Rows from block 3 of a small spectrogram enhancement model, named by matrix and row number. Rows with one number belong to one channel. Each number is 128 + 24 x the weight over its row's rms, rounded and kept within 0 to 255. All counts start at 0. Numbers have three digits each.
After each channel's rows are labels from the 100 clips, of 14976, where the channel reaches its highest value: "top examples" is what is common among them. Only what is clearly more common there than usual is listed. The data: phrases spoken by 400 fixed synthetic voices.
# convs0: first 3x3 conv (model.mid.1.convs.0.weight, 256x256x3x3, each kernel summed), inputs 128-255
# convs1: second 3x3 conv (model.mid.1.convs.1.weight, 256x256x3x3, transposed, each kernel summed), outputs 128-255

convs0.198:097119093117077040087105117090130154067070125114111101138123084108114137099093113115066123135133150145102112120154094121129154119117118166123109172140167147113127114157126129143119122131142108132113067122139110097117129138106076107112082110128089103122152103115106098100153090121092085092069142091145136163112123071104141096097106110136116123086102144102107144068084139086149105100125
convs1.198:149109112124124144125113180095095081148176121099115096155148117133139134122106152118126154088122086092111125090080146153114100135141124131136113148105114148111091117124066134104097135108082122115103147163128128137111125124149153147148166118123159100089120130160102158103141109119143090134173126142136118149152116116097124160126103084120185134154143122156100155159125151118132155114112
top examples: quiet level

convs0.99:168155153126115169123122132108127132122115111134163135119133109126167143075105134104159151132127111145140090159130130137128159120174163159109119190086177119116132106174106156128118123129093125153126109152132151129132126130107095121132136105137091124151129076152080188135089127154114108130073157131131132152113138103124155134166136139145114165125117138128119143099113114133130121158171
convs1.99:108096160058090119114139143106133130114175184166180108112136191139094184142139147128135151088103124141122159118133110104131124136128099164132150097175113139139098142132136130170115147128112141125086168130122126110162115125107166100153134132097174136136190101142157115172153079145114126109110141105152134125154138141158122174133109127175164129136143142132106083153150131142140139154132
top examples: thin (high-pass); white noise

convs0.136:102135112119124103089076101081162148094101112137130103137122085091100108090101145124124105142122136178139133136141101128129184144139120182141141196187209146132145111135141119179128154127117130102109070098119115098106122121131125123120064148115082090128094098073122087070134089132115118105105136100133150155142138102123114100102126142139124124111133146128117131138110137125141152103097
convs1.136:152123115147120146128115155118114134158167140121115127168164115098127118105118135166138167110120115101097122118086146151132108119140136120111095145108145126122092126123075085087065121046114142152154133177138163156133146150163113155171150159125181120099118124178124169101097150136178103169131137129129140147149115124117112126148111120129149147148124142133121131146107157110127134076113
top examples: deep voice

convs0.50:166142151146112146116159168130141153116151179169174126152155199165162175125119151123122132152174150140108170144149108096151143138112106128144150098126104141145140166142150167152131138160133137142127125151160130117156128140114123128141111112148123160129187138149144135152151122141140142137102103072145043130109142097124177121134110107130115146068113125113125149063089074099125103146158
convs1.50:111124125125180166171162120123195159142135128112134127132111111109113127167162094132174137139127110134142080125119156154107174152122127122090115174111156118086099111105140103139105100137135106150114147148106129153131151109136144162117148162122137156140108139114178150144134139118159145143166142154121154113132146137150120106160143141130098090152133132169154110144148128167097168132123
top examples: mains hum

convs0.89:099153088120146128072145116104132110158153101157139114123132139129145107162125136128117126137123125133107134096143104090136054119138122143100162068162079153156126155112132085175147106144133138102134154087135124126146142147142174150127139131163168149165175144151160113174152117141148143176110097107109073135108169130136101125120122112149094147095100135108111135128164105122142066085157
convs1.89:084126122122125164103117140122145141132133101126129112152132137136095132109090126152152091161169102138133117135087142145115142148127117130105118150129131087104101124115170134134103135131135113125098157135104077110128087082119172114076107104086107100081121088096095093084138105061089089071172140138162134157165106116108143149122131116091164118119154095151120157133139114097152153131145
top examples: mains hum

convs0.85:100133117110140121122117124131114126150148125136177129136123119156157167113101106132144149150113106114134119139142129133147099104125140163132175123136132153120133132135151157192170147162169139135136122122138133140159164167193117190160146142131159151138168131179138135129133144133160167152104136102091142171102136105113082093127120130141076129104127095124108116088098120088137109094082
convs1.85:126070125121113108109081156117126106097130080142125114141125116161087166190112101127114121079118127112144146124131113114085142127135132128180165136156166164132154129112143174153150146144111142073068114110118109100126096107103128106069123100109120105125107147058126106118157103083084072115106090114142086112122150131121140151122124122124148121124112081114116117146120111115139141169121
top examples: reverberation

convs0.54:122162147115107147108099106133120127143121128173143135104147148173160153108133158140127087094121131136135155100132145146157136122108119134157170095173135138145173147062142093173140141152151131097129115105118120084139149103194116130108108118136126126119142124129135121126142137129117150135108083116106135101127120147169121118064139125107107147136086102103131106113145112100133094157133
convs1.54:119100105148158146131174125113171184136148133139116117151138117078099123163121117155142154128106105115135105168125130139097153126137112128078102159128158088099084093125115098144083101066093115172135122156132128165155135141166139175166138168132150136106112138144158141141108131136160125152143150142127159130129107106140132088169138126144119121138127120173126106127125144151116177131096
top examples: thin (high-pass)

convs0.70:101123133092145091113138146118154109137156086076108126105112130105121144148135132096145140124154146129143131129124154136140161161097102098114054140076112131127098159126123174109122131167114123110133148171143141163127114140149142119134168130155119119110168118153098146141123147122143149114142132144146139104181167129132133181121098126084143106149131125138115153127162129131164126162149
convs1.70:187125148095114108112109119108139108099122158149145116089122121159183124121138145087104121124131146148119149097131099086149165103153161163147151117133133139152165141173151157136149131158139119111144149116138140119158136133116105117119126144170110172177149123117149113162142121129125126114084127109144131125113167121155163146136120141130130143107121157097128206094122132146150079155149
top examples: quiet level

convs0.255:117137097109126069134082083116114112153103055151124128123120160161134130102142088101139191113051101133120102108147125158120123137111148115116120126131146154109118114125145106127161124125105162118127087101118128139131116146195125148122116105131049061143184094129092124100142116151107115148131145105099145140118135112130091080125150112145111174144145126146134099157102152092126113125088
convs1.255:138064162124084119097102159157125134123149127139127154155164144141105171174105145149109119109104101090111125151110124110090133135134150135154143135140177153119119107125155152142116119106089148124113093163126127120131084107105141115150163101115126155140129150140135130139170107117100104102104130129147102148171137121092131120132140143131140112128135075144109114127088114131132185156118
top examples: child-like voice

convs0.250:123153099098094131102126072142123084150136149147143140083110094082130178088128106112137126120126118131150105175125132115143114126153148156128126108104073121145103148149130099162113105139081133137154111082114165109143104128177130125158164070127115122089175116185124146155113150165143135158077132129130121154107141133141139133116125152151086121116146157118122117126154112108149091142150
convs1.250:120121127078136155155133131124179124121161110157143106133129160120125160162133138121190126102113082109157114123095125139106155156141082132127139151134146102103085127085193151142097126162129120136120160156113113155155121119126181141139150156127124113128127089130144108118166119122134101112131137144147175118162138132131121207125130135141154116158159092177134139152148150121177172171153
top examples: mains hum; thin (high-pass)

convs0.102:122156136119140144115108139119161112142133085100099132141143104098116116130118107107136160157149103165080118107112119117109159114152164169119068144073143163142122126123076128119095149110118109152118124158133110168133179153138200118176121145129163121156144110192140141141147114141121109148118108124128131129111150131096158116116128149092152129128124169099129150090112128121137111106140
convs1.102:172137141107097108098168092127124137101151162161140113140165171107126142088115153132107100089104150126163150153121111101145129140145129179125141117161122083133114128172156132164114148140153151105127146128117095120155110105118137126139102119100141137127167086163138096176088092119085133085124147109130172117132080129150157168139151138138141128142142162132129137128127176126161123120105
top examples: reverberation; deep voice

convs0.1:103134147127127121119086108134111123127114066136055138117126107078117080156107105111099148083076064153155105167143138154082108156106163124133093101136140172130107106104099119143120097125092093137100079102119103163104134150211159139176120150127067104121124124156122110130128129147114118135156154151075147132111125130115117100075134122117124137131115133122134113128097138122109107121136
convs1.1:127103121127096128108112082120159171110143122145141124110176155146127154092145123153144118129123128121177126193161125118133185134115119133147144146162154120135141137151166180165133111133142157126119119169129114170162108134138149145163134132112121160133182105131113117158145138129091160080086121109158101125129126125149128125145145182143092109136113096125142114100132130157128153228122
top examples: deep voice; reverberation

convs0.251:160137141094130117163147133122124104145138074122150150095128171107153140107143112101148158130130115096127090134153114124089126131105094101108087154055138120090075100140134164092106105134118140133107122170147131132138094159136136095143146140123092093140222111150080141162108144164121139143121146112135116115129120095099126111127097110129117127116122085163125109122097130121100110147140
convs1.251:134150138144076136109104115121121129130140175153151129127208115167135134115149143147123143084091158093117144150118118124125134124123153149137169113169147133150148132140165154151132129106158171107096139125106148110150083132120122109129145137086160172137159103133137133126155122108126151118065149104111132125128150113206096118126140166148115141135097149104113100134119123139126124122111
top examples: thin (high-pass)

convs0.138:097119108094136117110129103109102133103150080131115107134085090052127089134107119104120153112149147153119121154161126107132143180121115141151103149128142137134131116115097154098158131197106123127077122134139091140103120144170160138120128135131120088129143136106136097116157099190102128108140148117140161132114131107110123084111158143173135144119130138133110114122098157137140118108113
convs1.138:176098108160085128115139142130109137148169165101112134112173115106146111082138151114109134091089100076097110149115147139126145140123170097099082155105150134128105104146097139099074091073077141125153129190127170150112119124139114146165159139144149177109139142162112159126106148118142144119119156119155118146172149100111135108168135142100134122145114128136121159126119147159116150116119
top examples: child-like voice

convs0.239:093122128071103089104132135116107099116145056110124115115115117095117086111113136097118117128124114101121118108119149141134102143097081124117047127085085094122089134127113160085102118125083132141131132193136145111126115126033136091127132123140144116103144149131109151140098122134123150124138122137143092140150118141130134136134134116077147116130126127140130159104136127094147142159145
convs1.239:142127146174146126117114106108132107107098144111136110100106087165142117141148114112117096125155158153126142121143108100130146114136173147144160111141131151153165149162133127153168137150135122092123129086113127100122153121105143113072119107138113155160133138096138119134145145099125142128122113127149092112108177145142143118145138170103108111099118142089152123131169087169107105148143
top examples: quiet level

convs0.133:108116117134116138108143147160094140139106114151133146134086115079089121150126090135123122110156122159115158139164143150126130148114114104103121129148125125149100154142154148107148142141112104141113123156155118128125126130179138070125109074149117057144087149090140108124139115158135099123129129128105137144101091110117150077098151088160129113118112116103116147114106129119132113126123
convs1.133:133118106137110148122142111110130149135167152112129115105181144121133125081155124149137141121126118098167113160133140142129151119111114118133103145123140103134128120142122144148120096093113136153161129170117157192157140148172138180177149155150146171117185141164105156159114167119111188113112126120168126126163120107146109151157142169125085107137109111135133100117160128173130158192112
top examples: thin (high-pass); white noise

convs0.223:140116122105095055089122148127122121096083146131164122117107123095115142099085105115113138158141135127101102141135131122150123129117123158126084148119130125123121120164117161149134131138104125153111107130136136100138114138098067109125078092100097098132148092120108124106127091125095103106064155099150130203106122096081130089151107140115114114104135157107120160082118136090162110116131
convs1.223:119100103144134148118111166086117129154165130104114086183151134132119150142086135115130178110124088117118126117118135163094112144144128142122135142137127156098094093114087127129096143110098091139097140172126104143105139134158158148149140125124169080091133133161141146093150103132170070154170149143123093170150117111105100137124107080157182129128131119155104125139122134126108166135104
top examples: deep voice; quiet level

convs0.112:108107122141136143087133137101152135129108145122122126118139144094130133143115094073130149137126099152117124173126152135149127134154167160117097109110100147140146157154138164164112144109105119163117140158132135163134134131150160146158137111091168100104141100180121149138123138145106117143090142132133116176100137148102143153106138130107157126151126185097131155070144102110130107153174
convs1.112:128139157098141108120141134114171128104113167166167102115114163090131146150136126111135128107137144163195154165139105104111165153122115176091136125155108123131096144167161153172114139145112106136109152103147124121175158131125145120129102181143099121115158111116149105155117076154104125114139148109141171131152144148161165205138132127148165135114148137131134141147167137124139116169146
top examples: quiet level

convs0.173:104125079132186122130126150100127101157156075121083128134117127116147103136133172089126171124126101136105114134081125131120117124145122156156131086122089152135140124124138117169117101140094101111137158131130126181161150167189180153186142156176149137114164128181115149132130142127155135180123094135131126142121112113110108138120089087094136137123116122117104147093122138125152115071095
convs1.173:117160151114087101084109107151104115122110093148144145128136163138114131057100138134110072123148162149139148116110110116156129101104109142165149114144112101149146145150155149139119144143155135114140119115135101077151082084074133073088079084094093112115169094141083102130117115105081131095087114102147122133099090145126163149106137128107148142106127143086117157104120110087153095146147
top examples: quiet level; clipping

convs0.71:120137148114136092093109149102170140127128087091117100135127125122116088085109152109144135125141140133161112132130142164142159161095120124142114179159137163126147124124112117147131145157106133099109143146110135148141106105191132159140103138097126092113103116131114148107103157086110111133133152144168193168155122155168120167151139126112157150136145102137152169154161135139156159175128
convs1.71:100142161059103086108130158137096114120092143147154152099064130117133158178106157127095149113155140137107148101135104119153136100118102128139116108129119136155129136145113133119145127127092094129145113125164134111159139158138133117142110149163100108151148142134110126134107116162124126164104090113141137139119149120119166144104095099152147152099137162093098164136123114109158096082163
top examples: fast speaker

convs0.103:134127130149144107134140124144167127140166159163097123142180101149109091098120124118112159106107146126112130126102121125102171127121115174117104156109105135128122139162143130132090131134127147122151147138129166154100143116142141166133139152153136096068112084120127112097117129075134079133090132102143142104126112125136121147165100130083153131118158136078100123132125138128111113085130
convs1.103:112175115114125148103167083118115145132128138104130113113099139088114117075102120143114118178146152186116146113110132135174121121133114139087128139128127095153151134141104068108105141082148113130167140120110108086108106103119115108110084100096130109102128074153110113122061101121119147131161134126121139120108086128150122099112120097111144126127128175112102100133140122123120118086122
top examples: child-like voice

convs0.139:155138113123111151101112087123119143104143089130109118132152112112138138084092105130092163101120150143129117145161091102111164174127096118127112184096155108119112109127120137098098133168130113110114128166104092144091149139166162138130151129160134116125138114103127098139145119151125132110125136119133174093101118114169130101122162141182123129154136160136131099130107195103120101144103
convs1.139:166088108115109155104154107119104135147179131064100121090142105084107097080142145121117129106094100110104130153101150141150140120129166099127087146102138094156099159144102112082114104090077163132159134164099142111093073106112131118136164107110140183096130141149100151142104131101138147117144129154160094108170118126131122161157126134097123102143123143134109146118139116162138150132105
top examples: child-like voice

convs0.132:113116136092142128129179145106113114118179108134104104112118110060132083120131138084165169108175146138139132146152120084117136156125095131145082133092123132129106136107108172084120144188108131104066136167137094147114138158182181144136141150134141111125173123135127109157132112172117128149144132120153130113130118114100143105109108117133144136121141102129084128149117137124126123114140
convs1.132:161131092133120130118169095116120150151134145087104131070167090114138090085152144114101119097091121099109090192125152145145158133122151089104087159103144082140121113147119109090114088088104151139151130154117158134103098134141083141143135144135116166133132129141108161135103146120136176124129172118124135107161103097149133073140152130091097125137098155131124158113127134161114138121122
top examples: child-like voice; thin (high-pass)

convs0.231:129159130112134088148108127172163147160137114172160182151091153133142156153139108194144152191146080145130132110129158127116119115100104119120106115119171164120103131097108151109137134105125132142134082147138125148128167146200140090159119145116110065142181134134118114116146123139123106148116130101107164128128107146081128102087119110114140116103119096125122133130110138049126087119123
convs1.231:151134126192116132109147076092134158110135184135126094107162096130137119075145126166110126125106153097154131164139116111134148138137143136089135123153155098136151116179128092154113121089131136123168120134133131142120152154174121157165135141148145176171156109159135130170082159128112162124068139114129149117112104089171127120157171178132098113127083132103141080110155127173110131154109
top examples: child-like voice

convs0.0:106166130124127114117065118135110132131127026136081156134132117081127073142090114132081139118104079155136120133127128147080117133112147138151095106132154178132118105093066112128107124141105116126121099103115105177125168153195179127189108166123093085151124131170126106108128139144105114147158099139094148107107115142113113097079125127113130140126131140120120116140090136103137099072099
convs1.0:135115110140094147104131074124141165117156142133132125127199148151127139055140129156135122152119148121145127171146135122149172125131133129146147145151164101144149135160148157148126118109161164117140130180121107164152093134144143147172125122092153168136187095168117119161124149114107155090093136108148098132127111116148116107148143171135083117143115126121132112094121136160132149169113
top examples: reverberation; deep voice

convs0.212:119132150091054067069109113161114124069110142136136145106161093098101160083066112148074071145135114138104129121095117073127120141124119152125121129106159123142119133140128135151127111149131133138130113107111112100136101093114099118118111088108102100140133115162124124131122115109079102088067130093145153140106125115122117112126166165129115092126120164107166128093123138109155108123151
convs1.212:140115097121129133131125150083118131138160143125109091151154150131139134118100144087133174090074094117134123125139137157090115139151115148118114141118126139093080099147112155112090150114119091150094140187149107151113125158160125126174138136117152077119138107176150146132165089158147077136139146128090121167123107096120117147127092069160164140145150106154103138138090153101117157136099
top examples: rumble; child-like voice

convs0.123:114095132154123099124153099092150146135118134121128115112163165149121141117148080083134147133104093148125142162143165132136133129126136147108092114138100145139149174131120170174100168091111119175102109164135121139142137174168165163173150101113156111104153094164105140147142118151130120164092171113108113171103135124110149136105107117082132147139108141104102138085132107134111128165161
convs1.123:164161161105112102106113100121148103098120140175173106111138168121140166119151136124127138093117156134204160151143095091145138142126112182128162108165116119131142131153161158184139136163124134119127138093137121122168154137141119132124116158160092138138165103113118114168118098144093145119097126099126176114118130152169146205116154153141145117117125122122138135132174138117153108203135
top examples: low voice

convs0.230:135157111121146108114115116122133109138140061117073123151115117090142088134123126112139153138119123141132115118155125120095130124115119145144100123099160158098108109115085127110151134150120121067101110105121081178116139148199161140164107146120114051141150099139111090100136113122084089127161106131117194127143134123088146105141141137118127165146132115125139136151112169133145122071090
convs1.230:143104138144065115081144112158125167116163142135119149163188136116126139086105155147101110109103118084139103170131141121128136137112145111129114125133151116130118107136124137133109107102127167120145113189122115139130086105124138133176119094110164157122152111187135120157088118122102124088103149104138125138130096123114118108148148141124129112140129119151126098117096153141138182129103
top examples: clipping

convs0.158:110098161135103126106126119159129142122152156142108137133194087119127143102098134123079156091120171136108162088152107109097156104125122160126120183107157108136101151148144134116106124155144174104135144172134142103093127125128143134114154133153116080090135113144109120150116121102121098115117138103127153091134108125139139133093131131133128132138115126077117123119111162107120116136148
convs1.158:146151110116125148114159088116110141148134140059098109083102112086100074077151113110111117154125139172113148132120168144162133115129159125090106141102127109168149170150091098075137121102123157117150154097092132071074076089103094076087104085087118147112100099122103136125076101098110157130159149132122113097116115136157128127134118096070138097144130165108109121132156114136098118100123
top examples: child-like voice

convs0.181:105120073128185112142140149084144089159175082105090125134121138134146110136144170083129190128123097125100106130086121124108114119148111144138120096100082145111119106115127117143102098133100089115112151125126108182148141169186173143168140146165151143107183130167121140146130126128147151167139103138131146129126110117110117132137082093108136135113131128150106134106127130136144123072101
convs1.181:119157164117087104088110104156111129119109109153147152108142158135122134050106142138111067113139158137151147128113113112145134105099103138151146104148110090144145143155163143146114136140154133112135122123140108092154081088069135068114083081098089120126168085148090106136113120116089133093067112091145134137092088139136163147107145138112145137108126138090128149102117113091148102160146
top examples: clipping

convs0.183:096121075132181121134134152092139107157168081123102126138118143115146114147134183087126185135125095132098118129091122131112114120148120157149128106116087137122129107120134119158107104123089095119130153132139119173162147166178178139169143146167155142120169137177128147147133124137152144168134098133130125143122106113101113131111077085108138137112123120132095144094120125121151121072092
convs1.183:121159156125089109088101102150114122121117109152149145118145156150123131037106139144113071127147163144145152123104110109153135100101102140159152106149113093150152146151154139147121141135158137109142125118133109090155084087079143074104087085089100120115171083145078105123121128106088138094072114092153122137099092139132157145111146146105142137107121138084125149101125109095148095153145
top examples: quiet level; clipping

convs0.171:135123137116141118079127135114123101129154000060109137121140101092119094103103124109116096111132098106140122116093146150128112121084115110109099165109101114117108133105094120135104096134067138114139151150091150132144112108045133128130132115111120136088133122143102150141084136103114129119129136144151098118145119144141110167142128138094138116144112124120136150124146128138148142158154
convs1.171:123155147128117100111112117117124113103087154162168123109108135152177156138113158116116132127142154157132142103177096108135137103143113150135140103147124150150143134150142141154149149141141096119151111132182131126179161189137166121167107142177111109160178113145128108130171131185132133147105106105139109163101169114119155119108093130165117168093135141099112147120122109123140104154153
top examples: quiet level; pink noise

convs0.5:109106082102127124099098080079082108121138115097079081115083059075130112103090110094102142085106142131132118116150110107137127145125098176108124101098094137105104113133105136137165103159123104142155184118121124145123140165188138183166154141142147128126139115172141121141127132130135107129146133118109149128108129123115099140099115127153105138124120123060105159066113149063138091103126
convs1.5:138078119120107110110069126137114106121136089118097134125143133147085121124117113125111112111098095103120133163095138121078143123115142102170136146123147158134112126126117206121141128095111158086088098135101122109105092080105112107087143098081122122103122167070098122098153119061094117104095126118142087135147149136123122135143128133100143101127127089123126136124094125102126130154115
top examples: /s/; /ɔ/; text has "lost"

convs0.142:126123156133094105103119102165133138078114149150115153101166071125124141106109134148075043099114103133112135132110125078114154150123132150108129154133173134147136136133119133147133110107123159127143118083106130091135100073143115108110098103122085099116074106139133114107119129132074116097115144110135157091143126125148132128128181145139135141133133140140185129144110147138138123116159
convs1.142:126167097142125149142115141090108126146144121128131100155146105145154118117121153122152185123107119108135110101146134155141095133146089108116112129112142137115118105092100107104104144117142097164125141178167130178124159199181117159191143170150165085142115095169125151085155130177176113169136129124096137139101104093099089084113101109148113145143125119141114130129121140117118143149098
top examples: rumble

convs0.90:168155124118106140112138140112151120118150079103094114163164154148110138110122104127102119177173146114145102116108111106139147172072108090098143151135098142111144142097095113161102086157132146120136178145119136131115145133138090181139146142095134157175154123168123126161121129097104123082128125125112152130131149128172126162155127129148135095103091106132112124133135139143146133120111
convs1.90:108137125088110109129130130136126130109094120168162142093097106142157167158111152145136139122132144147123132127143091119130162098134100130141125120151144129156144141130158138144139148121144111136131119156177132147177122169142161138176104159156122102166147129130133100124163147171148115145105085101139130140139127101121158112114100121172107159094132127105113156126105126114147103119146
top examples: pink noise

convs0.116:116140112121118131083107122108141142122134112143190116125162117163119167118113136137131149142121122145113148087117078098150135105100113127139175140169125113153157149075119129186159141127139131117125144103126113109160140131168109113126113128118149152127118147148145117111137107119112145115100102094099130151151156107151101113059116143126089122079118116120086121122126132138132110103084
convs1.116:123100129179120118119150122112133140128143133129115118113158079092124117164112149143126145086105102100116123130119114122100124100131091103080078124113136117135081133130075122117100112057067136143145102165155153154151134155172137161173146158168128104081112131129118134106113140150151086148135138122138152131145126116111163123158131124124142144122124124152130149138141162134133159108139
top examples: deep voice

convs0.151:118118127134118162105105133142098142119077073140120143129066105074106094129095082121087127124126125174134141128161139137125171153118132127129106154124146110143124127127107124094129170151113098165113098146153113132118146137148134081131093105143125093167084153088140117113125112179126130133145108130092127122093085106114139055109149118147123106106121133131116128130084107130131127125115
convs1.151:154110111141112165121134133117137163147175150124130121126194159138130131056146132157146131143126123098139123142121147135139153116118120122143117149133152093130141116141124135150088098085115136153163149208115153189152123144160121163184148135117167176107186114203107158158118163110119170105105131114162111155143114094141094121166131153121095118149108110137110107110139128164122162165112
top examples: deep voice